Weights of a small image classifier: patch size [6, 6].
Rows from block 3 of a small image classifier, named by matrix and row number. Rows with one number within an expert belong to one neuron, the router's apart. Each number is 200 + 20 x the weight over its row's rms, rounded and kept within 0 to 999. All counts start at 0.
Before each expert's rows are labels from the 100 images, of 14848, where the router gives the expert most weight on average: "patch colour" is the nearest of a few named colours to the mean colour under the peak. Only what is clearly more common there than usual is listed. The data: rendered dice on a table.
# router: router (model.blocks.3.mlp.router.weight, 16x256, trained with AdamW), inputs 0-51
# up: expert up (model.blocks.3.mlp.up, 16x256x256), inputs 0-51
# down: expert down (model.blocks.3.mlp.down, 16x256x256, transposed), outputs 0-51

# expert 5
patch colour: pink; purple
router.5,198,208,181,172,206,235,220,217,233,203,175,174,233,192,202,170,250,175,186,214,201,201,203,166,187,185,195,170,214,201,207,180,176,203,175,217,232,163,182,174,185,187,206,191,192,200,222,189,172,211,198,200
up.0,207,166,220,209,197,169,214,195,199,190,191,193,192,192,229,191,191,178,200,218,178,187,225,163,202,181,175,215,206,224,162,215,202,195,194,195,198,197,198,194,194,238,187,207,194,190,195,191,241,193,218,208
down.0,223,222,209,202,174,193,216,209,172,215,204,190,192,229,193,186,225,214,197,193,192,208,221,209,215,185,192,220,223,193,179,168,188,202,202,211,175,212,227,179,173,217,244,208,245,182,208,188,209,191,197,164
up.1,198,204,183,191,196,182,197,199,206,221,161,165,199,217,193,181,191,217,176,191,230,197,216,161,170,186,197,186,177,205,193,224,192,197,194,191,202,185,210,199,211,218,157,207,176,213,202,231,205,223,199,223
down.1,235,223,208,201,192,152,216,205,180,199,193,186,202,163,194,196,191,194,190,213,212,223,213,179,205,171,228,210,232,140,212,224,195,190,222,200,220,195,189,184,179,210,216,208,190,189,207,209,193,222,211,192
up.2,210,254,196,174,213,177,217,193,198,198,183,206,229,211,209,237,172,174,205,220,180,191,175,200,237,200,163,212,187,166,203,202,196,231,238,193,180,205,195,199,192,217,223,160,196,194,176,199,203,196,174,234
down.2,230,174,179,204,197,215,196,176,190,224,205,200,198,186,164,206,176,225,210,244,231,196,192,199,212,140,192,208,211,209,191,205,194,202,227,195,207,220,211,206,189,221,171,208,207,212,180,193,193,197,183,188
up.3,191,178,229,189,216,218,219,193,188,205,182,218,174,189,189,188,158,197,199,216,198,246,212,204,191,181,166,230,168,177,211,193,181,199,170,157,262,201,210,180,188,162,179,189,161,161,214,179,221,205,198,193
down.3,171,197,169,172,207,204,186,211,204,215,190,183,171,197,208,184,220,203,229,188,181,203,206,206,179,166,205,194,209,214,214,246,210,210,182,210,173,162,218,206,185,220,206,216,200,205,211,174,212,182,187,189
up.4,197,183,192,173,199,216,209,215,190,203,207,232,197,196,185,185,199,200,162,195,181,199,242,189,214,193,196,189,216,179,201,182,184,187,171,228,212,227,135,206,182,155,189,207,217,199,231,216,203,198,212,210
down.4,236,206,187,205,187,149,254,207,212,191,203,208,194,201,183,187,192,213,188,203,225,187,184,199,179,207,188,169,212,201,223,195,177,202,212,200,213,182,220,190,176,187,236,182,192,165,152,178,174,212,188,195
up.5,185,205,193,214,167,157,211,228,213,191,206,167,215,166,187,198,200,187,210,173,189,239,200,191,204,197,199,189,175,188,162,211,216,183,201,193,217,188,216,159,219,169,142,214,207,205,159,164,205,203,181,202
down.5,180,226,217,195,178,233,215,191,238,219,180,193,192,200,198,195,200,255,192,225,217,184,225,180,163,207,157,197,188,137,207,191,179,200,197,184,215,188,197,210,242,224,167,171,215,174,217,174,215,219,184,195
up.6,208,187,192,188,172,190,169,205,217,197,199,242,225,205,219,210,190,215,173,209,175,180,184,214,212,191,173,208,214,234,230,194,225,215,178,209,223,167,238,244,193,175,203,187,202,227,178,195,240,243,199,199
down.6,227,189,221,210,195,179,183,220,201,174,205,178,232,193,217,148,196,173,228,188,219,180,217,218,234,200,197,170,240,217,200,161,193,174,213,171,196,180,177,207,219,191,209,187,212,201,189,188,247,206,172,196
up.7,179,198,226,207,210,221,169,162,248,238,234,183,181,220,208,257,163,212,202,229,199,172,221,180,179,216,211,204,212,228,225,170,203,192,172,192,187,252,176,208,181,185,222,209,232,179,192,198,208,168,154,199
down.7,205,221,215,171,231,195,214,220,227,229,164,180,202,212,207,185,192,212,214,227,214,222,145,215,195,201,195,148,178,231,205,185,186,178,201,220,156,210,181,201,208,212,169,216,181,191,187,197,185,179,230,206
up.8,174,206,192,200,214,161,174,201,185,229,156,186,212,195,203,209,185,198,247,224,164,184,192,183,235,204,217,196,214,208,176,201,176,197,203,216,243,205,185,220,191,198,168,186,168,190,246,205,186,192,202,202
down.8,223,186,194,235,208,218,229,204,200,186,194,201,188,155,212,178,195,219,184,196,239,227,232,183,235,163,174,214,180,210,207,219,234,202,211,211,188,181,192,228,197,214,190,172,184,230,218,176,222,197,201,181
up.9,213,191,185,188,216,209,222,211,194,196,211,210,196,180,199,225,205,208,212,201,189,215,250,196,237,199,194,203,227,194,199,188,202,215,181,173,188,165,197,185,211,207,191,203,219,179,221,193,220,197,187,229
down.9,182,209,179,191,213,207,204,151,220,208,199,200,212,211,188,232,189,216,202,180,219,182,196,235,196,187,174,220,199,221,202,222,179,170,220,200,216,200,177,210,183,183,216,191,211,212,204,245,183,195,186,209
up.10,163,213,204,180,203,199,212,206,196,186,176,211,180,195,164,191,194,214,232,222,228,168,215,211,178,191,210,186,182,215,217,196,170,200,215,166,236,192,195,222,208,199,215,183,175,183,199,190,231,177,209,196
down.10,165,222,164,215,187,236,199,237,198,200,173,225,185,202,187,178,208,161,199,208,190,174,221,200,224,199,198,216,214,187,208,204,243,178,228,185,181,201,194,201,171,267,193,230,197,198,223,190,194,211,187,188
up.11,195,172,193,231,166,241,198,186,205,190,189,198,232,158,245,175,211,172,210,182,161,195,215,181,229,168,188,171,190,189,209,180,188,207,195,201,217,172,171,240,199,198,210,205,199,225,182,171,229,230,194,241
down.11,215,200,169,199,198,206,217,186,197,177,197,174,234,204,195,163,205,177,234,149,233,198,218,193,213,200,178,229,182,204,174,205,169,214,162,188,200,239,179,219,193,205,184,207,183,215,189,188,190,191,180,232
up.12,201,190,230,182,233,218,195,193,183,230,185,197,183,199,210,197,179,193,157,191,196,178,174,250,216,192,174,208,210,226,201,200,205,175,201,208,207,218,201,193,184,213,180,169,209,199,224,177,233,227,226,219
down.12,211,210,188,211,200,206,197,204,219,194,218,208,182,199,182,199,211,187,216,158,229,194,172,193,175,172,210,193,201,205,203,189,192,221,192,192,172,207,196,219,178,214,220,202,207,179,221,195,210,182,183,176
up.13,189,202,189,219,190,200,202,164,202,193,230,189,198,171,240,224,214,183,224,199,186,202,212,230,223,223,200,162,194,246,199,218,220,191,190,201,178,182,176,179,224,175,224,190,158,209,189,208,196,200,193,211
down.13,186,164,176,190,199,198,162,150,186,228,201,212,190,202,177,215,202,197,235,169,204,195,174,177,200,186,222,177,225,190,197,174,221,224,227,192,201,193,220,244,221,168,217,193,242,202,195,202,192,210,209,192
up.14,229,207,189,203,184,224,210,181,196,218,242,167,230,237,186,203,198,194,203,208,204,205,190,235,225,204,174,177,175,201,203,163,226,238,212,229,192,173,200,220,200,184,215,242,212,172,197,193,183,207,194,220
down.14,176,187,195,190,189,199,189,182,213,192,206,160,185,209,213,194,144,189,199,195,193,197,173,208,211,242,180,202,213,212,198,206,198,205,153,172,162,232,195,199,158,211,198,189,239,188,216,166,213,189,243,188
up.15,196,190,174,176,179,210,208,177,171,189,176,192,223,208,215,212,196,207,214,207,230,166,191,214,210,206,196,208,197,199,186,183,268,201,194,211,172,188,183,133,209,193,207,213,214,194,203,209,210,186,203,187
down.15,196,210,209,207,211,240,200,199,221,221,225,186,212,183,185,176,180,184,240,223,165,202,231,214,208,172,221,207,209,179,202,186,198,216,179,185,213,179,195,182,191,208,197,227,181,165,224,187,178,247,204,217
up.16,194,174,210,233,171,230,208,218,188,212,149,195,210,202,256,220,227,204,230,192,185,208,216,203,192,205,176,232,212,186,233,207,197,209,215,214,201,196,178,195,180,197,178,178,205,210,192,201,219,190,194,209
down.16,212,211,193,200,201,229,221,211,180,204,214,186,207,234,176,219,203,185,179,204,216,234,212,193,222,191,184,180,181,189,154,208,204,220,161,200,183,181,204,201,223,206,216,215,199,204,188,206,187,200,193,194
up.17,182,240,190,218,201,185,212,212,212,185,227,230,203,205,164,196,219,183,192,184,188,175,144,239,230,209,188,175,197,219,185,200,208,214,239,197,220,207,208,248,201,215,200,207,166,196,163,210,196,192,193,195
down.17,169,223,227,204,225,178,183,232,183,232,183,180,187,167,173,211,153,208,178,171,221,206,175,185,195,167,230,207,213,220,187,193,189,208,211,214,212,208,218,202,232,167,229,197,208,175,194,205,178,200,231,183
up.18,193,207,178,220,216,178,217,184,259,201,212,226,192,202,202,149,191,177,203,176,184,149,187,188,205,207,209,240,199,205,211,184,216,186,222,189,184,230,217,211,223,224,174,160,203,191,244,239,192,151,230,207
down.18,205,220,177,195,187,199,192,211,200,165,188,187,231,171,192,203,175,197,231,202,203,227,204,216,207,202,219,184,176,206,223,194,203,178,206,208,184,175,201,213,209,198,188,200,216,207,206,257,218,171,206,212
up.19,207,212,248,228,200,203,192,199,161,236,208,185,201,175,232,184,210,187,186,183,211,182,174,160,192,196,213,232,209,202,188,204,176,214,180,165,223,209,195,231,180,192,187,152,203,216,212,205,221,219,224,174
down.19,190,199,209,218,183,232,199,199,187,186,216,202,204,197,231,233,210,228,220,257,207,200,207,225,180,218,197,230,201,181,172,207,223,181,206,203,195,197,197,210,243,227,164,202,174,203,202,189,218,177,172,180

# expert 13
patch colour: purple
router.13,192,201,209,224,201,182,209,214,177,161,215,200,201,166,225,202,205,197,193,190,226,207,204,207,183,184,204,203,184,174,215,204,187,209,230,201,215,218,196,206,216,204,239,179,222,189,221,201,188,190,191,227
up.0,181,216,188,160,208,222,213,170,211,201,189,165,194,210,180,212,159,200,235,169,219,235,148,155,212,196,186,213,204,186,174,178,241,196,258,167,194,171,178,212,197,203,155,176,187,193,221,214,191,189,214,222
down.0,239,162,218,198,230,195,212,246,186,220,173,166,210,218,205,177,198,197,190,215,166,205,187,197,227,188,194,199,181,179,226,194,183,185,173,207,185,176,206,195,205,192,236,201,186,204,215,214,172,222,192,192
up.1,184,216,179,254,200,188,168,197,198,230,221,222,222,193,180,202,204,161,208,168,145,181,211,214,177,196,199,227,205,231,191,197,184,171,217,163,205,207,206,252,189,190,207,188,224,185,196,185,228,224,176,202
down.1,195,212,188,240,208,197,193,198,188,206,224,176,222,200,174,202,165,222,217,236,159,179,205,206,194,189,214,174,194,178,201,152,202,216,180,216,203,213,212,194,182,185,196,188,181,189,217,216,218,192,201,188
up.2,210,180,213,220,186,166,226,215,181,234,252,185,217,201,210,211,191,222,205,185,203,176,205,209,204,190,216,203,179,205,180,176,198,178,184,160,217,198,178,208,155,220,177,194,204,177,219,182,175,200,211,186
down.2,218,198,192,188,208,204,200,228,223,191,207,219,192,227,195,213,148,176,177,211,223,185,190,146,178,188,200,195,190,192,179,197,215,216,173,213,198,239,184,170,216,205,188,199,209,215,184,212,200,198,209,164
up.3,193,199,235,210,181,224,199,199,222,232,188,210,216,211,182,214,213,205,202,203,214,183,198,229,222,191,223,239,220,200,179,211,213,207,202,177,179,218,174,204,217,220,199,178,169,205,194,229,207,226,204,161
down.3,185,191,171,197,211,237,244,163,238,195,190,155,202,176,223,185,181,179,210,194,186,178,204,175,234,204,171,231,226,179,223,214,211,196,196,191,176,202,194,196,199,238,179,175,245,185,230,188,202,172,150,218
up.4,193,231,178,208,192,207,232,202,184,204,240,198,177,177,164,186,211,200,181,220,227,219,195,171,172,202,205,224,205,206,172,201,189,190,220,203,222,224,188,224,185,199,170,168,178,198,202,193,172,186,159,187
down.4,188,198,227,195,196,223,173,213,169,203,218,194,184,224,169,179,189,191,174,176,193,238,213,196,179,203,238,188,202,190,193,215,200,202,188,231,210,220,239,195,196,237,232,198,184,206,213,204,189,207,188,198
up.5,187,174,182,204,178,206,216,221,183,201,219,206,217,197,210,209,220,233,171,175,184,187,204,201,206,182,220,205,185,192,188,189,176,207,212,211,239,208,177,191,179,192,207,185,203,183,148,195,177,195,198,220
down.5,220,250,202,186,178,198,194,211,224,190,220,214,231,214,201,163,190,203,174,193,200,187,165,189,202,158,209,206,251,195,199,201,167,170,206,196,198,184,214,217,172,210,179,202,211,226,180,213,193,197,208,233
up.6,212,173,232,218,187,189,228,216,214,220,215,191,160,213,214,238,201,171,184,205,234,171,207,224,230,228,199,189,213,241,215,224,203,202,209,191,180,173,193,206,196,195,199,156,196,240,202,189,199,201,198,189
down.6,187,192,221,193,193,171,198,181,218,212,197,228,206,180,180,197,214,219,212,186,209,166,178,211,191,208,236,205,174,188,230,191,211,227,216,165,202,186,212,206,216,207,225,227,214,222,189,179,217,204,187,207
up.7,211,154,202,238,226,221,224,212,208,192,199,229,211,186,225,173,193,210,194,212,213,181,189,213,224,171,161,181,187,212,210,224,175,194,192,174,207,158,207,205,200,220,161,217,168,189,207,212,194,187,226,191
down.7,234,217,224,176,198,213,179,209,191,155,191,193,166,215,163,191,154,200,180,199,193,179,145,220,209,204,188,195,194,179,211,214,218,237,192,222,179,176,202,256,156,206,206,212,203,188,185,232,172,223,173,225
up.8,170,164,215,183,199,179,168,223,182,205,232,220,186,204,212,224,183,211,189,199,219,190,227,219,214,186,202,213,196,185,195,167,219,182,176,194,215,205,156,183,191,184,230,221,249,177,208,192,223,171,165,186
down.8,212,215,219,192,208,203,221,187,186,184,212,208,200,210,184,197,184,204,183,229,177,208,192,232,199,216,229,195,193,167,212,215,198,199,196,235,186,180,198,187,209,214,161,193,188,245,188,222,194,221,205,227
up.9,183,211,187,196,160,204,229,196,205,188,193,187,203,205,220,179,204,242,201,172,219,194,227,189,201,208,199,155,193,206,190,231,145,160,211,178,191,193,202,194,208,178,213,210,211,191,214,197,182,216,195,221
down.9,217,187,213,198,190,184,161,209,207,215,189,207,160,220,211,210,199,182,161,193,178,212,197,207,201,209,240,173,207,150,212,196,207,195,177,178,169,214,201,190,232,219,169,211,165,188,215,214,186,192,203,221
up.10,224,197,210,242,171,233,167,217,152,195,179,183,206,208,217,186,189,235,212,202,237,195,200,202,180,221,198,207,167,208,187,240,209,188,222,207,238,212,174,201,197,151,195,227,186,201,204,233,190,212,185,204
down.10,160,188,199,176,176,161,183,181,182,184,164,207,206,204,190,184,192,189,199,223,195,226,176,229,205,213,212,157,216,206,233,236,170,206,227,172,200,189,215,222,183,211,203,219,205,226,198,206,206,220,153,199
up.11,221,204,208,210,192,192,238,194,209,243,214,221,174,176,207,243,189,188,209,175,231,204,197,192,188,194,191,183,194,197,220,173,210,198,178,182,203,240,196,179,218,203,185,191,203,211,214,213,163,197,185,216
down.11,190,227,201,165,232,236,189,146,232,238,220,207,160,191,152,238,201,200,211,210,207,226,177,217,190,163,181,207,219,213,205,188,186,178,174,192,203,223,193,196,183,222,214,180,200,244,210,194,207,193,168,184
up.12,163,182,216,236,188,196,234,189,226,201,193,234,183,223,246,197,223,221,182,173,200,188,199,183,177,204,209,200,208,183,177,182,212,230,218,215,215,242,215,208,201,209,219,185,199,198,183,232,177,203,190,205
down.12,181,183,179,217,224,212,197,203,197,195,219,205,189,185,185,192,228,192,172,153,224,228,188,196,171,191,214,193,174,190,194,214,194,220,251,187,167,181,228,194,201,197,191,207,189,160,178,172,236,178,176,236
up.13,210,217,213,196,218,189,238,205,159,218,201,210,211,199,173,198,194,226,224,215,227,164,204,188,189,207,231,211,207,221,174,176,190,194,174,176,222,180,243,209,219,191,184,188,186,145,206,183,154,222,194,211
down.13,205,190,181,203,210,207,189,200,188,184,201,209,214,211,197,181,184,173,182,213,171,228,203,220,228,182,198,204,217,185,171,204,188,226,192,186,225,197,175,155,189,181,204,207,187,216,224,226,218,164,253,199
up.14,213,182,194,195,192,241,251,175,188,200,215,237,211,210,218,193,191,199,211,148,205,236,226,202,178,201,210,215,215,228,212,165,189,143,199,195,203,171,204,216,187,190,218,230,177,213,200,205,182,189,233,196
down.14,179,217,197,211,194,161,177,232,216,180,215,214,200,205,163,219,220,205,191,199,208,196,215,166,202,206,210,207,233,189,209,213,205,204,246,203,205,168,176,204,194,229,179,203,218,230,179,206,202,193,165,190
up.15,201,194,187,163,215,215,205,194,214,182,216,184,194,236,176,171,193,190,220,215,169,213,221,193,184,217,209,180,201,207,200,174,190,190,206,206,232,176,189,205,225,187,191,168,191,232,193,212,185,187,221,204
down.15,222,193,199,187,200,171,208,169,187,232,204,182,237,251,222,206,232,219,191,214,190,215,186,190,208,220,195,213,208,226,179,231,222,204,180,196,200,234,222,200,199,216,230,197,210,231,222,180,219,179,189,178
up.16,187,187,190,207,208,209,202,201,205,229,219,191,192,200,172,216,210,210,169,226,161,191,252,201,178,213,193,184,211,165,194,207,224,185,225,187,192,224,229,216,212,170,188,200,244,193,190,216,178,195,193,211
down.16,200,224,215,182,219,229,220,187,207,209,203,216,188,203,228,213,203,241,202,225,177,233,199,223,202,216,180,197,182,199,222,230,170,169,186,200,183,191,198,237,220,209,220,188,199,170,191,188,189,173,206,200
up.17,217,188,235,197,229,209,224,188,224,228,216,212,190,193,156,228,211,184,242,179,212,207,198,212,159,180,197,190,197,218,200,206,208,196,215,199,188,167,192,208,238,211,220,188,194,223,229,225,175,198,186,203
down.17,216,173,219,194,197,192,232,190,157,211,182,193,210,215,187,222,181,184,151,213,236,190,217,210,197,173,242,193,201,190,208,201,205,216,231,187,224,241,211,204,180,198,193,230,229,216,200,193,196,218,214,223
up.18,196,190,253,187,228,192,150,199,197,177,227,226,228,232,213,186,228,200,198,170,210,198,235,197,186,205,195,209,208,225,235,206,219,204,207,213,232,226,202,205,213,207,189,183,188,189,187,210,219,190,205,200
down.18,202,186,161,157,219,189,184,216,207,186,179,179,177,185,210,218,184,216,181,204,197,170,202,214,191,217,178,215,209,192,192,220,191,191,207,231,212,233,208,235,240,214,171,226,219,227,192,180,159,217,221,192
up.19,209,170,198,234,220,210,242,200,183,186,189,234,216,182,211,196,218,223,203,209,193,195,200,205,196,212,215,244,221,211,213,195,222,191,200,214,205,243,206,179,177,214,255,210,204,187,194,228,216,238,188,194
down.19,191,270,206,206,191,236,198,185,182,174,217,186,226,212,171,199,255,205,152,198,200,183,176,199,176,158,204,178,208,191,198,200,225,206,189,234,180,233,191,201,209,211,223,174,184,165,209,220,197,196,179,177

# expert 6
patch colour: pink
router.6,203,195,208,201,252,198,193,167,211,221,190,211,191,238,227,174,212,193,206,177,171,199,205,197,219,211,141,235,194,199,235,196,211,175,164,212,177,209,216,216,151,219,215,246,174,215,191,212,187,175,209,205
up.0,216,179,188,213,199,227,206,189,202,214,206,216,200,197,197,201,168,198,226,155,174,180,201,187,207,191,208,201,186,223,216,192,179,186,205,207,229,226,173,231,240,182,195,217,206,237,203,183,215,233,226,172
down.0,210,181,179,179,256,195,201,220,180,195,241,232,181,195,196,247,184,213,199,201,209,227,185,173,210,170,215,191,228,176,183,165,179,261,199,197,201,198,228,193,194,210,192,178,184,203,187,229,242,182,222,206
up.1,185,201,218,182,200,235,189,198,214,184,199,241,210,201,215,172,197,213,220,190,204,180,189,215,239,183,196,184,196,191,170,190,198,175,214,216,193,193,225,225,202,257,204,164,193,221,214,198,195,162,186,181
down.1,226,220,195,195,219,190,195,201,227,212,187,197,193,195,182,234,191,227,220,213,201,191,198,187,185,195,212,213,191,195,194,224,214,241,210,203,221,232,162,184,211,182,169,222,212,179,209,198,192,206,217,207
up.2,217,211,187,190,210,193,190,207,212,216,199,187,168,199,174,205,208,220,179,186,178,207,209,202,164,212,167,212,168,207,196,192,164,205,227,194,219,204,163,214,211,207,211,196,227,229,162,182,215,231,199,222
down.2,174,197,179,191,220,208,206,159,213,213,235,218,181,206,185,156,197,184,171,195,193,226,200,218,237,207,210,198,195,196,209,225,183,217,197,152,213,246,178,184,201,202,210,229,181,158,209,238,216,181,200,198
up.3,196,182,184,205,202,184,220,165,213,189,206,218,205,176,210,202,166,219,231,177,189,242,215,182,207,153,163,176,191,181,190,184,176,190,205,202,205,213,185,185,230,183,240,206,179,201,199,173,199,199,209,237
down.3,208,170,190,223,187,186,178,204,227,188,194,175,211,187,187,181,207,196,198,180,161,206,205,217,241,215,178,197,254,175,205,177,230,197,198,171,225,219,214,202,181,178,198,215,195,207,196,182,234,141,185,208
up.4,196,150,217,184,191,225,202,172,221,185,210,211,208,183,190,227,200,176,209,199,222,224,226,185,196,210,207,240,250,209,182,204,190,204,205,168,199,189,215,165,198,187,185,174,172,193,217,211,194,220,201,187
down.4,192,207,232,230,220,236,188,198,211,200,206,178,229,199,185,205,201,153,210,204,207,190,213,184,184,243,194,202,198,180,207,187,197,162,164,202,163,184,167,204,169,195,193,214,208,217,219,170,167,193,190,189
up.5,179,262,183,175,159,192,194,178,206,188,178,233,190,239,216,193,224,195,231,161,194,195,207,194,207,217,208,201,233,189,222,206,233,188,198,215,193,180,213,199,193,206,212,228,221,209,182,219,211,193,197,213
down.5,205,178,211,226,189,160,200,178,202,182,190,198,235,166,191,182,178,204,171,222,205,227,165,223,211,222,177,189,219,225,240,185,203,187,218,195,200,200,192,228,177,187,185,202,202,208,219,212,205,226,187,201
up.6,203,190,223,212,197,208,210,211,202,203,192,204,199,218,200,234,204,180,199,183,206,215,220,192,186,143,224,219,204,185,176,240,225,188,210,245,161,209,190,186,224,225,192,182,194,188,235,234,178,213,156,222
down.6,191,195,235,190,224,188,242,177,181,225,207,205,203,178,241,219,193,225,215,225,165,198,234,217,210,209,192,188,211,183,215,195,208,178,213,232,191,190,179,216,235,216,184,199,220,197,234,212,217,238,183,226
up.7,204,190,143,196,161,233,195,228,194,247,225,179,189,209,189,205,177,209,184,211,209,184,190,218,179,216,206,191,201,199,205,210,181,204,213,211,213,184,191,194,220,207,224,209,200,196,196,202,203,226,205,184
down.7,211,230,180,193,186,220,174,155,186,220,221,182,179,218,198,204,191,200,196,211,224,205,186,222,197,184,189,198,237,221,216,212,196,178,185,202,226,203,192,177,207,231,195,171,218,212,161,207,223,216,186,192
up.8,216,217,234,173,228,210,199,207,224,157,185,218,205,202,200,201,215,177,179,176,189,223,180,217,159,192,212,190,190,195,220,216,215,185,204,216,207,214,197,208,220,197,219,203,185,191,224,191,211,182,235,226
down.8,214,196,203,197,215,197,176,201,211,204,234,184,206,173,198,195,200,198,194,182,164,191,211,210,193,230,201,192,212,196,191,178,182,190,174,205,184,183,221,199,176,213,202,212,232,193,201,171,256,168,218,178
up.9,212,169,232,185,205,190,232,199,166,197,215,195,210,184,198,205,186,183,247,199,222,182,179,200,188,192,189,173,197,206,228,227,227,177,216,205,171,179,218,184,221,205,186,154,184,215,218,174,205,183,161,195
down.9,243,212,156,205,185,168,210,190,186,182,193,199,231,187,204,156,212,215,183,184,210,191,220,196,186,191,202,210,204,183,182,219,205,208,203,205,219,209,167,186,169,211,188,199,195,165,221,162,181,221,212,197
up.10,190,182,236,245,219,198,188,181,193,203,186,201,228,225,212,192,233,172,179,203,237,193,193,193,203,190,207,194,141,230,202,209,205,196,212,182,224,208,188,208,184,234,214,184,190,196,225,199,197,188,188,227
down.10,212,212,208,209,212,231,177,207,209,175,199,196,177,220,183,219,221,175,210,196,218,213,184,225,229,209,180,171,214,203,216,208,211,171,213,173,181,193,216,180,172,182,228,187,201,184,212,216,187,219,187,170
up.11,218,167,290,234,189,216,219,188,206,221,197,191,183,169,216,230,153,188,220,195,213,175,210,191,186,188,209,191,202,196,211,173,197,211,204,205,221,198,211,190,178,213,153,226,179,195,210,205,195,190,175,217
down.11,196,209,207,140,227,214,238,197,194,204,200,197,192,239,229,161,259,187,196,191,221,169,174,185,192,183,180,252,205,195,216,167,210,191,217,189,214,187,191,205,202,221,171,213,187,168,213,198,214,182,226,193
up.12,179,213,193,190,198,217,180,216,190,229,195,249,199,227,207,202,230,212,179,212,187,187,217,190,164,217,201,200,225,166,214,211,222,199,194,178,194,161,249,196,223,208,195,219,181,222,207,182,223,216,218,196
down.12,227,205,193,185,190,149,206,170,184,199,175,206,240,199,183,197,174,172,186,219,167,205,197,210,187,237,207,187,177,201,179,226,189,216,195,191,203,205,202,220,196,190,182,176,167,198,229,205,163,183,206,182
up.13,215,204,222,203,197,206,177,183,213,216,191,206,211,200,263,194,191,196,148,185,205,216,206,166,179,192,186,201,218,189,205,217,211,210,201,203,256,195,179,167,238,200,195,204,205,205,178,203,226,182,211,219
down.13,203,181,198,227,222,176,167,241,179,192,177,191,209,206,200,193,189,200,196,240,169,228,161,166,179,205,213,218,259,229,223,208,180,201,230,215,190,198,206,210,147,189,179,213,231,192,225,160,200,222,206,210
up.14,165,221,185,191,187,171,195,184,201,179,186,202,207,221,212,229,189,219,178,175,213,203,192,186,221,191,187,202,205,198,192,191,221,236,213,207,195,199,194,256,207,222,203,188,203,211,202,227,203,186,194,196
down.14,197,205,183,203,185,230,163,235,220,218,203,194,200,215,171,197,208,213,199,216,178,199,198,176,189,174,215,181,220,226,232,207,211,216,178,199,187,221,253,203,216,203,210,217,201,188,215,208,174,208,223,224
up.15,197,168,208,207,213,203,216,192,174,171,201,217,211,177,196,192,237,181,210,198,210,148,194,203,193,188,195,217,176,174,211,219,205,243,164,205,204,183,222,176,198,202,229,220,216,234,238,208,208,203,231,231
down.15,197,188,209,176,206,196,201,179,203,197,185,219,193,225,167,189,193,193,242,181,182,176,231,233,205,186,206,202,178,213,208,187,207,202,234,229,190,200,204,205,226,188,205,206,159,187,209,235,156,171,168,174
up.16,175,195,212,191,203,200,209,184,177,219,194,208,177,201,223,188,185,184,227,216,223,179,187,216,213,194,165,171,191,194,216,163,174,208,227,204,223,212,213,204,180,201,196,164,186,216,180,197,202,175,166,179
down.16,214,197,207,229,216,217,228,171,181,183,197,167,196,198,221,187,210,191,165,185,196,185,191,162,165,195,207,172,205,223,166,203,226,201,204,265,218,194,226,219,191,201,179,184,200,173,209,177,162,178,197,212
up.17,163,229,217,235,237,249,179,215,205,201,219,210,193,184,210,220,190,205,207,199,182,184,199,186,208,222,177,183,210,202,223,194,212,199,199,179,201,217,199,224,224,199,186,201,158,223,200,194,164,154,192,214
down.17,201,192,208,222,197,180,178,197,215,206,210,205,213,177,163,184,188,203,209,176,190,153,185,223,188,214,190,200,230,236,189,144,229,198,182,213,216,205,193,175,211,232,200,212,223,198,172,220,205,188,210,182
up.18,180,192,169,209,213,180,207,163,191,210,199,200,190,165,202,194,158,197,187,199,209,208,230,196,196,153,187,202,185,163,187,207,227,184,195,224,201,208,188,182,210,216,227,201,191,201,191,212,184,200,155,224
down.18,203,196,208,184,197,220,203,241,197,220,175,229,205,165,204,221,207,192,227,229,207,180,202,197,196,167,198,227,187,213,206,201,200,197,220,201,180,220,190,216,201,242,170,181,201,231,193,194,190,190,238,214
up.19,180,189,251,208,186,181,229,175,224,186,194,199,198,184,186,182,232,225,162,204,202,207,207,185,226,180,199,175,191,184,210,219,212,205,187,188,206,205,205,178,194,188,213,205,229,163,205,172,177,198,189,171
down.19,209,191,215,173,198,221,179,215,215,167,203,208,178,202,204,174,189,169,202,220,211,207,185,244,210,215,184,209,178,194,177,205,174,166,205,224,204,196,198,213,175,201,196,190,177,216,166,222,199,147,228,168